From a checkpoint of a small sound classifier.
Model: 3.47M parameters, norm layernorm, layers 8.
Training: batches of 64, held-out accuracy 99%.
Rows from block 2 of a small sound classifier, named by matrix and row number. Rows with one number belong to one neuron. Each number is 128 + 32 x the weight over its row's rms, rounded and kept within 0 to 255. All counts start at 0. Numbers have three digits each. After the name is the row's rms in percent of the matrix's.
Before each neuron's rows are labels from the 100 clips, of 14976, where the neuron reaches its largest size: "responds to" is what is common among them. Only what is clearly more common there than usual is listed. The data: short made-up English sentences, spoken by a formant synthesiser in many voices.
# u: gMLP up (value half) (model.blocks.2.mixer.u.weight, 512x256), inputs 128-255
# v: gMLP up (gate half) (model.blocks.2.mixer.v.weight, 512x256), inputs 128-255
# out: gMLP down (model.blocks.2.mixer.out.weight, 256x512, transposed), outputs 128-255

responds to: sentence kind: statement; /ɝ/; intonation: rise then fall; reverberation
u.261 118:109140180131148134104149186197075075147155119097075129130095127156124140112124140157136052113104107127142134163129172120137114134105112200095131082128088117167131115129120158069138127189202154108169129143113101069122147139120120083146104167127124084126144136187076120171113144147163136144160135117090121112123111123155087145120131139094162169072119121154157152147187125079163041133089
v.261 133:126124147120101168103208125119156121111165129161115159116099152130076148135128153125117093135079084125145165179135123153187148097150167117101145132100118112138080144122132107080131124123127120069145089148113101139114144155088165093198130123149158093120198136167118082122104083155175124157084173134108174062108103110162059140126108151098126104103112168179133153148165097092140080166172
out.261 174:132104147090131137148196087147149158117180160126121184168088144101111110158146141165134155153137101097134158162134139125194172105153107132155148113097151141143176183090153038067131097129157088131128086088024135153139134151168145082117057128167119128174172142126113096124116057109150126178117173089085110112111118149134129158126100104105142096121138083111162158088137101130066132125138

responds to: intonation: flat
u.224 107:138117104066116051200136125126081161120097127148160089159109061105133139158126112126160124138085113104210079124194134134093090159138097162134093100169155222136137138112183140134121145151142119116098129110099155095161161123091049168125103175104090183206133078136158131137116151186155111148128117085075125134144116102099137116158128113143111124140128101099124169132154151143118107131075
v.224 055:177121152075084123170157067136096206120089163111149092148062101125138127173124168145152140136122077103206103140173131134104128094115120151147105135147132170169144160105197138139139115171146110173120061122090186119163131117074111154112115170123145159153122096152152067089154150176143113192108122115086151143150136089089182143185127123101130167131129096146138153136154140166080085151116
out.224 052:167144171044196087139141197126071144104138147106153080175065052136149141151126099122120108185150079163162133095134137184174180143163150136140152086136112181103099138145051082056155104132136158150131116063049121113116217139140056131168066111111066132150121148106133118145177110103144114105146135140092116179122111121102125125127170115117164132138082127104165215104168117113146137178132

responds to: sentence kind: statement; /ɑ/; "his"; "he"
u.242 088:144104129088126055180123132119072166131107115123147095144116062109133153153122125126151133137091102097205091133181144122098080175142097170128101110187136224117147124102198136170123139151132128115103130099096162100170144114094035196124100176116095172199130074139149125124131166178153105153136118093068126142151131117098165114158116124149126144133125103104129151138129138158105102128067
v.242 059:164143121069115130147184093110123191105131161134126152171064104132116127184105158149134118146122045114144113139146148156121165098160099150129137115100098163159111162142187134122140148156101129086139043110065110141122134113056153120186127142126142153186125117158129041085129123153103112143094129111118156111135105088093136112129140151096129147117123122136151129140148128163089089115127
out.242 043:120160112097192112125106171110119191113159135165163113120085135205095157157104100134082122176162089171112125079103173183142093134154112127131104158131137143110133124181148108172174155143129126120145107059070100140097119136100056144186125101132106132143067083122151122139198133101106087120167144158127137164113107138101169092074132089108139155147129090095095127146130105114109120124103

responds to: intonation: flat; "he"; number of words: 7
u.301 106:130126164088120057178108136145043140163097093102126068128109077124162156140134153116140143167139095105224106114169149134081100166096094169147105137177150211125190140091180125133124144150157135164106114094110174066153151144111014176071075175129082173204111079143127125152128169162152125150146127106061107161150135089096150138160128082135119146128122101132146174111130144148126099155075
v.301 063:083154135093106068137145128139161176123103177106081106155083053103135115161125143142136090095124102117196099134148171139103134129135183187112095074142155177121079182140160139130069173171119126088121135107156163154169095096100133134156121157092094197194120117111125086127152137176116074140117105154098142159121147119090122116135158099166134103107123121104151140146138167151106134119139
out.301 082:158118175131140141131110144164104162122128117188176072085113097136124132115182111138140159120114121159170168135188105123106074091076114095130096167154129109124066111152074157132138107091171156136103137164183178133084154152088085134116193141116132101148107071101164139161128146116209140074116143096133165117102065140078112191163071089082128165156140120182088156132124088070184139156162

responds to: /ɝ/; reverberation; intonation: rise then fall; number of words: 9
u.368 099:139115118083109061190116108129079168127102127130151097139105079102140169149131116100155151129092092086228103138196141131103088142127115141129090141193149219128135120090175132149110142141135137124095107108107162099152152120087030196127116174131096177206123093135159110139124154193162115148113120086067153136163133114100133130156125104134125119145120120113144151122143152149118097129079
v.368 142:070171076149111132078158133202142107210137111125085111087137156149118162104172131142119049081152113134114171092126167159145125098099149154086097116131117096169082156147103202118136205125176134108173121138143092108140088135146166129181167077156134099111128106198112095191102101194123080135099138154131160126130148134114091128126149107093124137097129115136095133154188133089122104081123
out.368 062:178136135087171101133142114103066247123176173183129137141115098206092136188145083153125173132135115163157147130134113176149159076174091108159144175126128178150159094105125115090147152129121152114126083044041077098101167111112039129181151109140143157166112104133139129136116141104098111104129178146153147115126115112131116129148113083125171143164120118110103159099176073149187126107075

responds to: /k/
u.509 102:128117131126136107195135142135030187154075083138155070119148129090185144161169126118216158101148135105124131131173116127068095163128091116148135141168144171150195140108130117100076134130175153128072165131099116058147112121155077121054113148117094152162137091101181134133110110135187122123186122117067137179162142125145116166181129117126096114200134098109206113109138079105093118109097
v.509 093:070125111147086026161099114119161082140056128112120073094136088113148101077137108089151142104156116132144094108156185098091075160124152187111077112172173160110088189128148167185149130136124125135138146165192194162189150112126141179167110139050120160107119102103157118133148150173123116128125077128126106173149174107054150098136163134169093112128142147141092122141112182158104174100145
out.509 110:113143159178138151063114163133170124169106105136096111123100145113152099138068081113087121092142131151101108100069157142072101138137094167136127099124149065118161126174181156147110194129100147155114170104162103145200119130148164072170175164170123120113107133144112128111177146089096151092111064153149098148162128065075138080065160119143150118123095127151143089148080156105154145107078

responds to: intonation: rising; reverberation
u.10 101:091107116140108155104110138116150155106131158104086179126098137119138114168052137113099149129086114118112098135119201102147173155168103190151194104120133112116134156072152125109076102111091133136146128140143146153166131089128161087178120135171069162133201138102091137114135162096106104089102073126117116085177142075125078081076121144123129099101143176181145101085099162163120096111116
v.10 124:139119112133105116124097141063147143107117106130133132160090133113117125121090137123105110113051144108127100112111161117116165158194101129134143100107148132121130146106164193127116130130083116116162170157156143146196104146082149113182177144149130213105147105103110161075176149093071099105113044103133117102160131100105148113089129131186149119118131148083088097113108140179135140052113
out.10 161:138110115092135121132170110100128133113097139130134110155178150102117156119104104061129113099129140136146136148155135141133135131084164121090055153148122166112053132162051147120114062134136144141143134129133154125086178159090113160148133131077155072153141144081116134127159179159157121195162131133122143127081086177168172175155114142154135188120140096104164121173114122122118153206203

responds to: /h/; intonation: flat; "his"; "he"
u.139 104:129107144089109080178118125133070172158088091110137096131106093131149171139112140110138134162114102102210086114174139137076082161104099158122091143180135213117159138088195125151127131164129129159111108084114169075152142127087018189086076167124093161201115083151127120143134179177143123155133125095079131159148136094092152143155120093143119152131125101131158167139125170158113115156095
v.139 061:124128145083083039169166134158087168156107131103118082157089051088134142126136126156146108140099067079196100137158139136124124168134125167094088093155143182146124173126187136135127179187153121101110120119088152111189083112094108134111128146134103173172147092128143078133156159181142106164124123103074108137139146102067165099164123133136128147121119110102123133152129122167039091109094
out.139 071:137165155078161128089087162147137155128145116143167094103112094189135163144130095127099087121118137183185134086131089166158083081089144104126100155134133124132051109178082151146135152149135158123156151094177149148093131168080088154168143146126096097176091058139196153154120183152137116101166113153174178140111091137090115137134131089084165207138124112117095139162162142087195097158126

responds to: intonation: falling; /ʃ/; /tʃ/; number of words: 8
u.69 108:116135141134201100174079160091115146102086162131124133172106125117145152160099156107169165193161159162122070124122123163128115183119156145129127169171138168091191116088185109174129129105092126144112151053073098127126188112163088168107059124147112116154061139091135163140102107121134153169121167135147150150164155144154193069144145109156066085160130163091203107084088097185150141120095
v.69 144:100139123120109157101164124157167110139132090146137133147092163159090180077110170138128065121103111141146150135114110161131138105070157096065087142105072108124079124131114147052163123144168126125183113165143090129093100182029143099152134139098163074098125125212123121144129134179135067188053156144139129092104110103124078173165136134114123130115129069153137149202164139147147117168167
out.69 150:129040126138087152165194076115165150127062161129119160144114178114121097122114137122125171117161184085124109220144123066075131142091123111112087142093158128096147159107164096114112109114114137115107168136125145157108121152140161090126106130110128107144194182113122179100124139099103113177090152053143109099121136116148146138139054126171100113154173058124181099107103137184059167146159

responds to: intonation: rising; /d/; reverberation; number of words: 9
u.81 111:136149132134175168114060165098128123099157100190050158152118137170120115132102123047075172140109127177116120147118201154138172121168097185119159149138097108090137092147113176095135137152092128115150123112143108139138184113067115082136148186170125144116124118142058133089169165100099167088126120136156078107126073070094098099060132150127143124073144166113087129159138106134177117141133
v.81 138:168151105092144125128142133092177132100139183113255143156129113158108120116120129128101108114157126121131119102125050165171140125141167038132135135093166122070035147143125112151150160139095088127143134063114116166108128136106151146156146132045129148135086134145211127120122124147080112146087131150148136122088158135084137084174145121146124134200133125115103106140103160182125154102150
out.81 153:183127154105128125115181105167175172113104169121057121142101113123120116153133096186151119117105114106110101127158171124136125141120174204137130108126138143149129164088160057106111141074131126089067112114093112163140103161205146142136089103149145089126149164120041093130116058169138162159118162136145132125112099189154127111084141123090179108046099103121167132081118112114114123160122

responds to: intonation: falling
u.479 098:149126142075102059184122137146063168138104137112127073126099050128140151148130138149152103151107100100220102121197151138104077156131096167127095117179142191130134142093153143120129152169147128155115129114081174081175131110092046162098118169117089183188123097157140128140132164176143102153123117094060116155143137110078141121146126093149125149120124099125132163145128156162118093103079
v.479 085:136151114052171090115171168177136121139129159106105133145140121142115209176115120185147021061070113055156170114109134189117146131136144157133117055141111149152085088138141140098101115178156133112165112108114080125131086126078148125161106139125111092123141133132109133177117131136158082162114136128090157097107118181171109172142156161113139147090118105087159164189141179128140079108132
out.479 070:127167183101207121118132145145065177135176137095135106098133105154109196189107160185111104190134076152151142110105124171152152104138134127131153121100083144102157049150128075091144133178163116111137091068031069091091092128152057137035102106131088100141115166130116120118132125118157122149175154192087149137129111154200114155136162147093108114114107119098150160168157151110101055164067

responds to: sentence kind: statement; "his"; "he"; number of words: 7
u.469 088:143102130088127052181124136122074169129107116124147096141118061111134155156128122126151131136094108093205092136181141122098077172142094169128104112191137224120144120102198139173125140151133128113103132097095161099170144109096036195120112177121100169202131071135151128126130163175150099152131118096069132144154130118098164114161117125150125147134125104100127148139128139158101100130066
v.469 049:150148139094121052151163159133075156142117129114201076149068074118144123151161158180151066143089102087185116103153105166132078177112085117150089080144150160129107181122170164170157187157162129095120107133097147070138114160091122160099145147083145153135134096124181120166139154172140140159148123140055122153127140123088175101191152189121124162150121061142116147128098117144108118097060
out.469 043:115161106090200111122118175107124186116167126174155118113094129202089167151104093119080119172147090162119129070103168171150100130147109110128116143137134144110125129195138115167173147140122124122141101068073105142098134143094053152196116103130106128154080076119134120136215130111118090126169146148129142142106096145101175091082127094096159157124114097096107123156130112114115111145102

responds to: /eɪ/
u.166 118:121113091092111094144135103151147179124137119146169132131116091128121174155118091101110125150159134062152151120121126122084163103127155115117133156133143146102103192147115123105090143156142126161137137108117084160157105098107127175169066114103033178213098064134160139129108129226087074106097099071111096123142138059071091128135079067114115152152115114154132094100145185129098118044137
v.166 117:165127150084153160106107144139170119125134122094100161198075158184127152102075158146116092162130176145121098101104124145122069126130137135072057177121077101111114090151144093143159102177109116171174142120139133119100086124062123139139098181136145072103096152180076177133135132140086102164058143132149150113113119170155148164118132109118133140101104106118146149201087168174158117180148
out.166 147:068117114134174160051177185128146095150147112120164146138156188149126203109084161115117063123124109149106160182093115112108111106133123073104128113063106055112129085167138144155119156190149111106178136128103049085098106122097175109134144083106129094085145156158169139144104105118109131160117156121123132080116126109163136111175091184127088128156169122137145138205139133126116109105115

responds to: number of words: 7
u.338 103:137126135071095070196114129134057168129103101126144087151105075107143157142114154130157149155109111110204102118171135135100097166130105152128098119173145214134164149088176140134116139152145132151106116123093164086161141126094024175115090187113087174199128076146151124146133160188149088158137126096054102146163139095089135128158131112138120126145120102120146140125140143167111098110067
v.338 053:150156111081111035183174121114097197132112151124195109144095072111124132180145127156145127106092094083173103099144114181134127158147112103144118101141156206132096150124187114174120188145120127104096096087058124138129111109101132153160120136101115157153127120149174095145133117181130087152127121124097136143122165128093178080171152173116128132150123095101134129121091119156075111073096
out.338 059:121168153093175071129131187109089176090170124156167090179102094164132127151140151196133115193123094129134142072151129208153103161194116113165148103117101132128111124115145078154174147143141137111136115075069107098095121103137064136088125124128125125135100137114160122103123113093153126139155162151113151181120102105136129115113193098103113140145117118120085159140129071094139132097074

responds to: /k/; intonation: rising; /tʃ/
u.448 117:122121138114091102153121138179057194166112129108110094199067109123146140162124141156160147149143108086135097124127138127108095165114049169157062142148126155129200176108176100114134177170180124176110119112065132051161121087142089114069097154146086136168120100141129137165147138126126120166108133060048104149170154104121135106145122111103127136128125068143165125116104120183076082098052
v.448 057:110162126079134059143153142143129175129099135116157078114125059113132173156130111140140076097117047096210115074148139188123130126147163135105105081141149180119096130138169143155098146153140122083121127129115141150186072109091106160174124164122090182183113056133169073114142147193155062147115116144090162141137131095074150126156159108142126117131126124098146171176141170152064107098112
out.448 116:132157178081146168119142099168153119176109116074130091062131107146194174126102195144140068130098057136157109098139144133065092126095138164146088081130144147101145078121209117129122168151133133175110060154140142091153090116122111150089090160115084122136110140157106076175152153163097092109121088180108158144142173160126149137126157139152137149072094088150170130116110215169099113117094

responds to: sentence kind: statement; intonation: flat; "his"; "he"
u.222 090:139107134081124046176130146120077179128105126124153098156105064108135159157130124129149138135079108099203092140192142118099077181144085162129099107192140216128149128101209141164127138151129127102105137091094151097171144113091048192124124171122105175202132073136157132122131152178142099157129117092071139141149114114100164108165117122137124148135124095094136147139127141160108103124058
v.222 070:165116126099148116123131202136125180152119111088108119195098066158149151189106100165116076130071163105131124099125156136108119172174084173168086090165147162107136128186147135106135175198114127123160170070095129104162094113102126112137125182101102109117136086160102181131147151137061072168089078131113107139102110155151108102129124118145136219107113067073166160157134195153146089103086
out.222 040:104171115121204103136106206132111122123190098147147109160096141204103140096148127150087135187176131153113134087104145164144097103159109112108111182139140136109101157180103137138192165158145100136146127096101121139093107142094072119153127112124099114142061078111135127148187165097091101136160146131123105134122105125089123072088105083085163146131134087092084118151134092122125105109079

responds to: /h/; intonation: falling; "his"; "who"
u.429 094:132115143082126052188121126119070185133100114112144090152105075102143171155111134122155131130105106089206086120179139131101092172131079166129101121181141230132155121080188139162117120151136131125106124097105163089167140115084031198110103184121092179207125070134154131115123156165153091154147121097069135140162128107103153121160128113145123143147123109112148152137133138167113100143067
v.429 063:094128111093101087140190128162102137138125125133179097151106107106122156133140160176163054110099082102148132155142103138123113146122145117126095072132147168150092177150180148108146207153186121075135126104078103096113096139100131144167102111084138112161138102142161102187128114197161128174152135103035150126107118130123116127181115170112129132140124104128108161165135115122071110090086
out.429 050:128170134112188080119097147128098181111163108195155124096109102214090176140132105124066142165175103180136140098126137179127106086145142116150121179128127131091097135152114105185182162122152125116121110088105097131079140139079061168184139075105093131167061059149184092141156125130154126130162135151123176149091103118087153140131115067104147150130129130131115173122168104115144117120116

responds to: intonation: falling; "my"; "every"
u.206 114:098151160125132036146083148172066137150085112086114073094167090076154140122129099124158146164145116130187101100176152139089065145083125168136116143201150167133149121097153127135135158124144127089067144091125126098196144134157050199099106126173129129199087101139138110148119122193175131134155116142107143176208116107086140121134147049125105119113136143115148184101127175122119123144077
v.206 073:122128118128140088143163176159069122160129121146195095100132056088122175184179093162144061101114119094149138127172120151173116189133125124165133050190136171145107135141133168109092160144186124069112160145100090076152144157113089132129143109121137138153159117093186096179129122180175118131167144109057104130106104172115129129179122140126140149140124121127104185151163095108116096115063
out.206 136:093081122139081128137129078126111130150145111167121133102143134093124140121118149089185131095071158091142127154129133058046106105167096140109101151148133168125109120096117144127105050119134176154116139206164198089124088087069143128131147174108106147107200113100126139155154199096146117116108105085113121103165140110181123198159109151174110122158136143152173125125076108155119139112119

responds to: /h/; /u/; sentence kind: question; "who"
u.337 094:133133135080117057180118130136064169148105107125126092160111077117135161150114127115148133140107093098207094111176153141088100163129103179120102128180135237127150136093181125144112127157147130140101116100106158084168142119097029177115084181122082174219127081143143117130133153189155084151139114087058134138155120100094141132154133112146122138133125100109150153139140157160109100137073
v.337 043:111117101089096065208177097117086161148101165113154114136125098058134149120139182087171169100140102100167086159214140146095142129139125145106125143132146220125106143105167159132130152164116124113085090115110169132154124113097105135139119143097111170188135096103166089142145164189166082158140124089079141134146176080098145117160127127151116123151125130094150150176127116162026116145130
out.337 051:159155148079174092128095161102109139082162135157190108156094109211096138136115101096085146173170087172157129109132108166166098127119112091124089158125122153103115120150137092163224134131128119090145132074100137136073189155065049193159108097109096118148092090137200136113139153151134136125145148169125160150112108115098129100123144085103171114156107134116101147129148104098198129148091

responds to: /eɪ/; sentence kind: request
u.230 089:140150091087132125168121115106114111126127106160188136133135136141128128087114084104122186130161098110172088115149086167105118127147136089164109141135201146070113209100152119156140165138124113162094105112140164132115135157098080178127096162069084226172117050180194097129120125198123111161109114123111079140114128061056125154134141095163136113192122109122113145104155169132136155074145
v.230 104:101145123112172159090125182122155138118128096148119147133088164197130153113139167113103079137126158173098133139116138158094056138087133124130089158131098093121123108141142162151193125149125123153167153124156097102099137156043109138096155148108147087122098110217104155136149121162099095180055127131161155135098091098103156192154129111092118176114122049141114145168120125115175123148154
out.230 086:176134162145082109059099159132085145088190119148189095159158146124101146121143070079121153185141120124140124142090088144178141169134110068078137145109083115144186086136124125137148100154146110149124141130108137095103174100188063092093155145117169108116096133134198150135130118083142161148155159114096087137107154111121145128162117124120141136176081162159114091105170107135185066128082

responds to: sentence kind: statement; "his"; "he"; number of words: 7
u.40 090:142105129091122059185128125122068169133108113123148096146117066111134152156125123126151135139092099095211093132183141120091091174139093170126105113181135225122147126107200138168123141155132128113100127104095156097169143114102036194117106175119099174203132080140153124127129160183149108152134119090063129143154134117104166119163116122147124142135125103107130154140133140159100106128060
v.40 057:109126112057101100163178118124120234113112181135121132166078080108127143184114144122143126124116077110183100136163153148111135114159131167145123117133140188137093202132178143152107179162113126113097076087091152140131133093062128147156112143121136174196136115122147075094140144167129077160104121095091153142132103102079173140161129129104130135129122107115162143147119137149067105118137
out.40 043:130150107087199107123106176098117179115161126152159102135091135214093150154105097140075122172167099176107113071100139181161090132152122130135110145128149143108133130188154098179177162141114124118158118050068095142092129148117057139185127109130106143135073084131139127134186123102087075121169138161117130169091125134104174074096125105094155140151124091076091133138137095121112126110100

responds to: /h/; intonation: flat; "his"
u.182 092:117145171086108122179102145148071117164097086119151072132124088115174120120112150105186167156131117131186074117171137125070094184093143138116099146178115190116164120094143129125087146146151139164090126122142196063151146161123029122092067182112065187209111093132134129122128169177162138113178115087070094150156127067120078153135131102154118086147129114147154170117130127139165119155087
v.182 118:126100126109098142122154100095176142143110111092133139166094134170143123109065187150142071109112145123109095128095112105108071138143132112090076105098083138101117101162187117137146114196117121150178137154176189144117068111058148114118128188090147134089151146168125159120157173105094059156072101147140150134103163155153152124150145154157136160137129073129141107220097184217120137132143
out.182 116:134065151160083155120165141198125110198138118088107119125112146154102123121156177145176082146142123134150120193153110077075083120072135142072088142092123134110157107173141113131154132197165112142134139180142120075074124110109134125073120108125171059121148183144115162175115156157123170139062170073080144068133151136165119137152062137122086162106127066200127086157146121136131106163136

responds to: sentence kind: statement; "his"; "he"; number of words: 7
u.281 093:142109125087110053188133135112081168124108119133154100158119071095133151142123130118153138135090118098193089139192136120094068179155089153124095109188140221121151131103199138169130144154132125115093142098101159096159155114095046186122123172107103184200140090128157130118132163182143107156138118083062132139149120118106159099157123122151125143130124105094133144143127140158101109127069
v.281 063:125166143083125085149178099124146169107109192085091116172078097121131120176099112156119116139147041138179095141137174156133158119125115201135112059135157184161119157116196127130109180151111120086128061070093142137143160114105133134171114140116134196202108129134126040095140121173103103152118113133105165150121118099085141095131157099114129122115123117090157161115170158155109122132107
out.281 048:116156103099181093095110174107135179127150104163146114136078118195117126141122104125069121172161144167116132064121127184143100128169135105159105172133156115116102167190121149156165184141129118126149146062110110152116114162103114108134160133128097153130063053138173115150180164108087090112128119128144102189106096096069147071102109110116147163138131093096079139141128089130119143095118

responds to: intonation: falling
u.177 127:151060175120144142099204117148116146131131086138134132121097121133132132159164138156168114099076141042131149220146103076114134131129186113178130093126081108121112133142113170061085117171166125108140147173157123124103121149108126061059145172107130102113187102124138143108135153079175125139104155066106102099106083105169063175160064169132146161124132104158120164144141088098106098151149
v.177 152:102177143138155039106073160131132098091118120121114082101151076101134108095148068113130150134129092160140136079138143154102100166104168152121145079183167128146105139125148132187166154098105119080087135144163141162151145142136125204132132126097138159130075125133126079104136103181155156114198084152140170172126105114046142081106185126090140086076150171147108138087124159107142161115121
out.177 192:084172146071148130109123134138133172154106149090146138096118140160121189161090164134126063107133123129170129086120097184140111099086159106092096125130081133095103084160139083140104100176151139157179129088098123114101120129055129180112094137120086119146077142164140145160109144166130088149088129159110187120105155119143127146179173109121086151145142109153176139210139184153113077152137

responds to: /eɪ/; "every"; sentence kind: request
u.141 105:140132096109125160153091109085136131080127145160170149087170153199098168097118137138135150166097126151110118062129099141123040084149112094120147154102099114072094184110158105202167090116076094183116103135148140120095114121085143242164089073131141125118093131166175125123134134160131148118104161135162101098121142170083192131154106125118115087189120136162075086102069136186146157129147
v.141 124:138153108130156150115081197080136144094160135170141165184103143198090147108082117109104107132144202164098130124076126164153108134169133116097127121130144116077096145183111113171161120150099115151143189048131100158100119158080140140153117112104105096129064115168137206098175169144084128111106131124175080094093127118103172083117142123111137157148145135121105079161071154162184125121149
out.141 157:133126128069214055091117162102140202107136198108122170155136121174126166167096115104093127114160169118102124137099126136164138126137191136125161150130141115113091117154154056195114135102099127085157156060088093154124135092146132202197082096120109093152114150161127158124112107145135140132119109117182159134105114165116184084117103122087161059131097176089173142104094164157139140129127

responds to: /ɝ/; intonation: rise then fall
u.326 107:076117077143103108141161118150119134152112159095159144192104138083133129166070092172188151119144114078106094135109109128128150176147099112147136066119163134098137192084161066107101106147176100127116129125086130140124126107175135125147053073114094142140180140067190137142138122131159128158187156096037084098115167163176131112144150152147114071177121147105165108075110100136078134121098
v.326 115:161128107116105148104151097114161087131141149084120148123073159165133134106055135185094063127083094112110115124109131132142144124173095126114135078083156120124115140143143179084145174166076107092177108166140125143141100114083169097199149162133121171101159150138096112106142151106053121110118065145101135102104187131150116088113142155175155166098125109121116116152128188184108133064091
out.326 133:109170102118142154104204109133112140095142148105140157163171190084127111152100098066135112132159059150124142117093111186163186138085103092130132096101119125156165109136105120113127071144161107102149074118066101106114178115123116087123123121115164098130138184086153062100112084117155176196192173186093110143095123165150172166179172145120121130167132153108211118138148090124106124151118

responds to: sentence kind: statement; "his"; "he"; number of words: 7
u.433 092:134107123088126047182128126119063163128105127127146087141128067110132158144120119126151130145095092101215089130191142126092085168138088171120103115179141233129145124106188141160120141159131126120100133101102153090163142114101034196130115165114096181205128093130154124129135166197149112151138115097063133142151126110102163114160121119146124142133126104099134155145142147164101105125059
v.433 059:115130110077123060158177136143116196122114170101119126134087063108122141183111120153138085113121056100182096133159151145114142142160131185115113079143150209136090170121186141145095145156122122100127095096083153132156119087080135131163105147119096182196123117117153069109142138177124076151119106114064169141121147121101161115147137135131134130128125114107165141135137163149065106109117
out.433 043:133168115077204098129123166128152165142164141149158107130080117210119140140115102138046119179196100174121104083085146202188119120148147116143098163128152140087083145185125093147175169152123119130146113034063085146093126147113082143209103104119096119141083105119138141147162126115095102135173135164136114163074115149098163068099129084131162163137120109097103120115140119126115115121123

responds to: /ɝ/; intonation: falling
u.124 118:116133088142092149146143145180142127198119135110146113147075149186135151157145157177174083086163134103115148101101098156147121137159158095131088143109111119126130146144118118080081171158206135156138144125084096086136086120150127102100128093121114098127125137170178152196100118126118093139106172144134093109128184155163123122162138098157120146220140059094142075166166098136112077071076
v.124 143:089109156114102151070185127144128126128132133080162119123130154143116150105120143167119053117133148143155164129101110114156142121048138089087097087108098112131112119129145115133149123163162125126182143148112121100075082116078168123137138106104153091108154168164144146145111120146144125167115161145114183126089140135134139191206106160104108147137150083170143165174146141136098142171154
out.124 176:192121150129121132171057120104154093118134114191132130092105084189121110116141169174116175154120151082147156131142126120113122082186153142154191150123130086089103125125118114104134140112085129113063124105151117171176141171146138110095132149158090185132109089187125131124104138095118151064077099124180120107171124116109080120068110088121164115112122143148072136141101133151165087089129

responds to: intonation: rising; /ɑ/; number of words: 7
u.235 091:142104133088129048181127137123068158134107121118154095146126062115136158152125117124153131149095105105216088129180140117092084167141098169122106116180137226122148120102190138167124142152132128117102132091099163093170148115102028202126111168115092176215129094136157120132130172193144109148143116091066125144156130120101161109163119109155122145135125107093129153146131147162100108130057
v.235 066:156158123071126116129176097116132176095136169114127163165069094139115131189104135169131094138109047118149104130151157168148154095159108159116137092101113155152098156139182134123121165156099122073144058093071100133135127108071148127203140138122138159198111131147135057091129105175106119140079119130114176118128105108092135099129164135084129147115122127128152145145149144152090098111118
out.235 050:142155129088193086105115184131145179139153141119138110138078106216118141148123098142048114145200123164112123075075140181166136131143144122151100163140142138096089163186123107152153178158118131142147150043081100148099107125115076137178108104126083126146070093132136160137171136096070083123160141139164102152100146145103162059106106084109155168140117095093108114138143128143102116126112

responds to: intonation: rising
u.278 106:142147087096130143159127107103130139127131107152162132113103120148135110103138106093125197129153114136133083118184121155030090117160161106146121137134168138079114181135139138126142186140119117149108114105177144138143130139115089112108129167061069213176112062167164105123134186163087074126079073120131100143134108024052094113111142088164123184163131086147097112139129138144115161051137
v.278 088:115115125067108051152147114124129176132094111103176102126137060123151186157107099163155104068078079077164092099133120113117120166136141137144130039121156215132109109143184147143077143168134124134127124143118196124171093105109117139125134155113064197143154109090157105120144151116126090148192099104081124160118145123104173127142128163161130156135118092069121132147099159174069124117084
out.278 107:185136134171137142078115200105102145123124162150185104133133126124115127155141080114161123130116145122106110115129074160195111204128046055110149086139117070126192099188116151148103089116125107128130171096061108100091172118177127107052175128087176100107117156103186168158121090075127177151136166150092108133086158172139179075182130155104125144176117127132147102123112096121182107136087

responds to: number of words: 7
u.33 095:136115141096113057184121132134073174140094113114150093152089081102132154134110121099149138138098108116189081127191130128100063185133095153099092140193143224141169110084199137169131138143118125136094133096121174090177147117092052200111124187140105166186132077133160125130131157190151092150126114101074154153160127093091159110169125122147116142133124109111144142131122136155121113129058
v.33 051:117149128062138089148158162111126153106112124123133105199080061120124126167118130137128084156089121130202097103152166137100122160169100176132077063138142174122087174133173185132125152164125121117140124108104167114151120116051111127155102201091123172153116070107132111106149156184122064166118110128088130163102102099079151133152146114148126154096122087073128156150116162159113129122099
out.33 061:142195132097174101102096181124136160103172108163145114151099112255100145145129103100082094203154076181112168081078137199156109096149128099130115151133143102124101130161112123176192138128142137176138107105118110130093116147107086117178152103111113124107073060152152089154177132091109107117153131168146136146086087112089153111114159116105167165144122136150107098124110087109176122116135

responds to: /eɪ/; /dʒ/; whispered; "strange"
u.184 105:139156136057045081185148097139104137118117124116169086132152059109146156127114136148151112164141137121199126098166102147117124110111128126149117125151166180152127159126087132131122121161153120157103117107127148121139113121108072189098105114104120174212102056124168140160139139252152111151154124134094083138146145117076106108175151040107111151156131109106136139128145172159115106103108
v.184 078:119149052099081128144143126144130103165119123060115127167112139131147168068100149113144084124121093132161104129132138159102084143163135168053089146136116176118091128090160198115131166184149098155162119153149180103146107055078108107173130186129100102107158107124116126197121166166130069141146129132079133117161161140113106127118177191124115169108133125104151132217151174170098099153113
out.184 111:049159091155116132068118129135164079097123151089142120135128157129163123102091125027105085158150116171094092106074125161108155123093085116083107105111154064085182124180151161186157152141110106116169125128106105107136131100103172119159129124119111113126092184169152153155121107156076156134177072157084107149113196105124155059118136132165099090157152164147196073172145184132080158117114